From a checkpoint of a small image autoencoder: decoder widths [64, 64, 128, 256].
Rows from block 3 of the encoder of a small image autoencoder, named by matrix and row number. Rows with one number belong to one channel. Each number is 128 + 24 x the weight over its row's rms, rounded and kept within 0 to 255. All counts start at 0. Numbers have three digits each. After the name is the row's rms in percent of the matrix's.
After each channel's rows are labels from the 100 images, of 14848, where the channel reaches its highest value: "patch colour" is the nearest of a few named colours to the mean colour under the peak. Only what is clearly more common there than usual is listed. The data: views of escape-time and Newton fractals. In brackets: how many of the 100, against the usual share in percent.
# convs0: expand pointwise conv (encoder.blocks.3.convs.0.weight, 240x40x1x1), inputs 0-39
# convs1: depthwise 5x5 conv, stride 2 (encoder.blocks.3.convs.1.weight, 240x1x5x5, trained with AdamW), a 5x5 kernel
# convs2: project pointwise conv (encoder.blocks.3.convs.2.weight, 56x240x1x1, transposed), outputs 0-55

convs0.151 075:131128122143099157150105156088158131152144151092153173088101120186100109112124146121151128116121140097150126152115100137
convs1.151 111:129119132132109105136110146130135145176173146153127167164151115113147166089
convs2.151 082:079111170135103119170156107102112160123137140122152127128080114126118135120127077102172107095136077117143131112138121120118135105117100105090109098089150136096141133119
patch colour: white (100 vs 2.8)

convs0.154 138:120124152118118160148164152114156182122133108156093146131139146119146165126137118192154173137121123115147153139124129169
convs1.154 096:120128120126149146141139128145133106109170164134149126159197153143138148165
convs2.154 163:099154142168121131105123079103081126151129129145159173142124135161169091127138143110120125142131143144119163146153134164125103100133131107156122152092136131121170172089
patch colour: white (87 vs 2.8)

convs0.69 106:107156147168111140158142096164147126126175121131157109129131158107159094095101176142110142123148128097118117147164138148
convs1.69 075:107105118081115089152098125145136122086128170108106130082142144115114115133
convs2.69 067:111112143129107117169127121140114108135148142136114089135117093092086091120099141142148164138134163114156106193146099076132132152126130123078129136170117129150149126115
patch colour: white (62 vs 2.8); pink (27 vs 8.2)

convs0.232 115:122104126151162115173140155126136137117083145134144111088148107127116112111115119141121164109145154104176108115121072169
convs1.232 095:111105146165155143125143134136111109119100150145100073105120128081090140139
convs2.232 105:137129150115099088134111140182113108113175100100136153118164107074096099155124115134119136113112136109145153164165128135149159142118176113121119135091143161134102127109
patch colour: white (94 vs 2.8)

convs0.141 118:131116095116116099091139139147141127155160135126139150137169135137098113071124114110136068152128151120147123065126119124
convs1.141 089:148164153109156143147121154156163159128150116128159158172152150117160128129
convs2.141 091:133120105093137108140159117071138136102124107126118135089147093088107148138138151151124116076112132104164069113113090116122121133151143160125173155119148160111112132126
patch colour: white (99 vs 2.8)

convs0.47 085:159094115132122158096124150129142110152097139143158179119180099146135145076149152088156111126134140147132133152135119148
convs1.47 099:112133113127143133127144121141123110111090128125081046132123135140089108127
convs2.47 091:112175135119098156114066134162149167145159114135108139132120093116105121150168127145113176120140116130179142126125134147123079149104143132145093140117141099129151156107
patch colour: black (91 vs 27.6)

convs0.161 077:145112110122120136137169157171143107152085129101131150114111085148142099163090153152112163135119126113134119156118097087
convs1.161 104:118133104136133138120098116141146102067059101116140100119131141114106131133
convs2.161 140:124098190103144130125138124114145139184096105143135176168141140145128067119163132132088119125108116114148126125130146153149140122114140092105125142100125142088149110093
patch colour: black (96 vs 27.6)

convs0.169 089:121108139134149128156162082161138121117113115097133089149113128130168133159139119139163123122122146067105122144165110080
convs1.169 079:131115131101138105125135084116141132149142152111086145058090140125131117147
convs2.169 127:110138163107149160104096099169128119134133179114143141115181152125165131150152114109135132154142138182121112121111144127148081108120147163122112127129193133145137121111
patch colour: grey (57 vs 15.5)

convs0.207 114:169099147133118160090120096114114112177128095090141183110120141119104124156114153120099148122133122153133093118097145109
convs1.207 099:125151135130140111107135100137150162176132127146151207140143133126145139112
convs2.207 112:113145115154117142132117102086147171149089153145144100145153148176132134113154140126118145161153152171114139116088150147141086168145102155156161141147136093111144122117
patch colour: white (100 vs 2.8)

convs0.149 150:119120136105126135122122118111171157170150167149131091095108174101129167159115136138111123166150082125121140105098109140
convs1.149 085:120170133140123108120097164132147149131181130102168135160139144124128173140
convs2.149 085:131120109161157119094059111104128093135137129100150177161147165122154104121129132143154131111147147118141088126134126126127139115117132093102149156093156102174126165111
patch colour: white (100 vs 2.8)

convs0.2 124:123133171140127132139143102148149141074121163139080157124146107119111164085148096155146132145135112125131096112145165162
convs1.2 102:137120114133129118136151120122125141173118148132183202109157109112127119124
convs2.2 097:153152151118130144132127144111103111123090111109121127145108115177170129159143184085149158137131126086114073157126120134110138129137150170116151163117138128116097172118
patch colour: white (73 vs 2.8)

convs0.53 097:149151128110184147139104115112099100167110118173099141142127124118148103065137147141106139125147102139099127117119106164
convs1.53 082:130124203159156150127181138116113136120144158120132100126124120130147152132
convs2.53 099:112109186127145103081139108119128105176186094124155175156144133137145091076140130145083132145161120146134139130132142150124113110146140088120138113112123134140131134141
patch colour: white (96 vs 2.8)

convs0.162 106:111139152179111173143129140077129122172109134112127130132119129191159112124136124134147168098155115134151153152112117112
convs1.162 105:121137141127132105137158151144145143196170118118136183117119114111150110140
convs2.162 079:123142172164115121159107108173100150110146072162149133118114121127142114168086111125134120127135125194090144126109159122104149106139116137099096145110127141115147116093
patch colour: white (100 vs 2.8)

convs0.147 090:150104109156123155116141202148125130121119169135128121098129082135129155134160134126134158124136129124170104119150177155
convs1.147 122:120129141120140133114145107108128135189139131122135194187145128114119123120
convs2.147 084:122175178110119131133098141118091139106123085132125127149072162130131142105099119096152118142171119122100133107127128097119113107129140183100129157124100118158082139129
patch colour: white (78 vs 2.8)

convs0.41 126:129093142125129145101122104112145144149120134131164116135120119109151183139109121105134190090091166101110089111140105109
convs1.41 133:120131124103131124112129130109130128081087094115131104048120127111117131107
convs2.41 092:092127150140112158139181152104112124150106126129110180137129119128087114113156133122127163115144146132134049120144136165161077156140126150127091132123128130116146111110
patch colour: black (90 vs 27.6)

convs0.52 074:114155143135118095137111083113138148130158128066131154196082109121154114143149126123140129145151151123122127096124155133
convs1.52 109:131133132109108108142118152135114152137197165133118141197138120127130126129
convs2.52 076:135136152115108147125092147117149109124118110131143118093162159109120161186172111121111172142126116112176130134162116133098169124095131119122179106126162110159113153116
patch colour: white (100 vs 2.8)

convs0.107 076:129134067163149130151144089149085097135161104100121131100129133105129117137093116132107109169157154120137085116108133141
convs1.107 087:120134143122115124135134123135139169135135152111144207176123096133159130124
convs2.107 070:148127174130173093072146098113146100158152117101138118116097099075125097113134080127149143097149111144151116162123112097124136110134140152137126123130164102139115138101
patch colour: white (100 vs 2.8)

convs0.227 083:137116142121143096096142135119132143113164135112130109102146133167123107163090071098105139115112099134134100124082180116
convs1.227 082:134151119126112126125135166165140162146102150144157183109144105146158106101
convs2.227 071:133125123177087089123151120114108118101141138127149146118117163167160117125126165108123115103177114133136144148117189102108130150108186154139104133159141149152104114127
patch colour: white (97 vs 2.8)

convs0.91 102:126118106142099112181162080170128133123130160144092150148143129119154081087128112141128141158115120156124113111125162151
convs1.91 079:130116117161114139109128157146110159172122156156111102127173126134139179152
convs2.91 090:159102142118125111146089159104148119101119151143087176124115129157128135144137157116103121125122115134144127123147096133189143189144075148135080112140157119122105143134
patch colour: white (100 vs 2.8)

convs0.238 141:113151110189160158150077095115139131142133098137112132127124150147138113095102096134108111112139150124155113099091164145
convs1.238 081:121106158135111142131103135133127159192163150128093137116104162126113167120
convs2.238 076:150155124152082131097081099126138130150092101161148146124108141136088103119108112168124124091131161157158138148114143131179113111146111128124095118136118139105175095152
patch colour: white (100 vs 2.8)

convs0.184 124:117150118132151109104146096171146117122096174175128112090146154153141126104156121164119106133107154128141089124098139163
convs1.184 098:114134090143141117104090124145077072136144122083124108111141131142134123152
convs2.184 125:130129159158109119101141092131090126148126124151142160146079137091090152115132132115112148093122115087111173173143169133158152149132158152133123124094152162101134145124
patch colour: white (96 vs 2.8)

convs0.212 125:098102165153145147195130168096131109115107157115128119116158134137155134163099125126142141107114132097165175122126131134
convs1.212 100:141141163128118153125154105109159177101077138143133139114089151151140148122
convs2.212 082:137098212134126110125118137153145120092111152170123105138148134138155069152156136103107119140071153136112151148111142108129145149115147156152114127112132121127089135128
patch colour: white (98 vs 2.8)

convs0.3 099:133136124155163109092124144116111100145135154158109132081159093151176153114151128179155102148136119135129145091119141149
convs1.3 096:111153100113142104163113111130165139127117153173185155121115134165122133122
convs2.3 087:130124116130103135154104144116116148141097108117116072039117124144128132150110148130134127103133103104107130148074146140139142169109143137115089131173136150095120142112
patch colour: white (100 vs 2.8)

convs0.159 108:111076152098113145120149125077147136149154110140135120116173140123105101105091110143107132135132140114185090110100123130
convs1.159 099:132111146139125119124128128112117126148168136138115186203134135125152159112
convs2.159 063:159100104137128141106115132122138100101108146090119112124157111146119143101139122122180149124117105161166107123156099162133092190150121131122149090106089111129107096092
patch colour: white (98 vs 2.8)

convs0.99 121:107121118132133119120125128103122133120102107129176083147129094153123172166143147087162140109157187136139116089138111137
convs1.99 110:118137131117134155125112117133114129122172156138102161203162144117136149148
convs2.99 087:128102111111106107116077134121165118143111119124121103160141158154167126099158151124108135143123085085125122112136101112137131156136123162141152133152114151095053117162
patch colour: white (100 vs 2.8)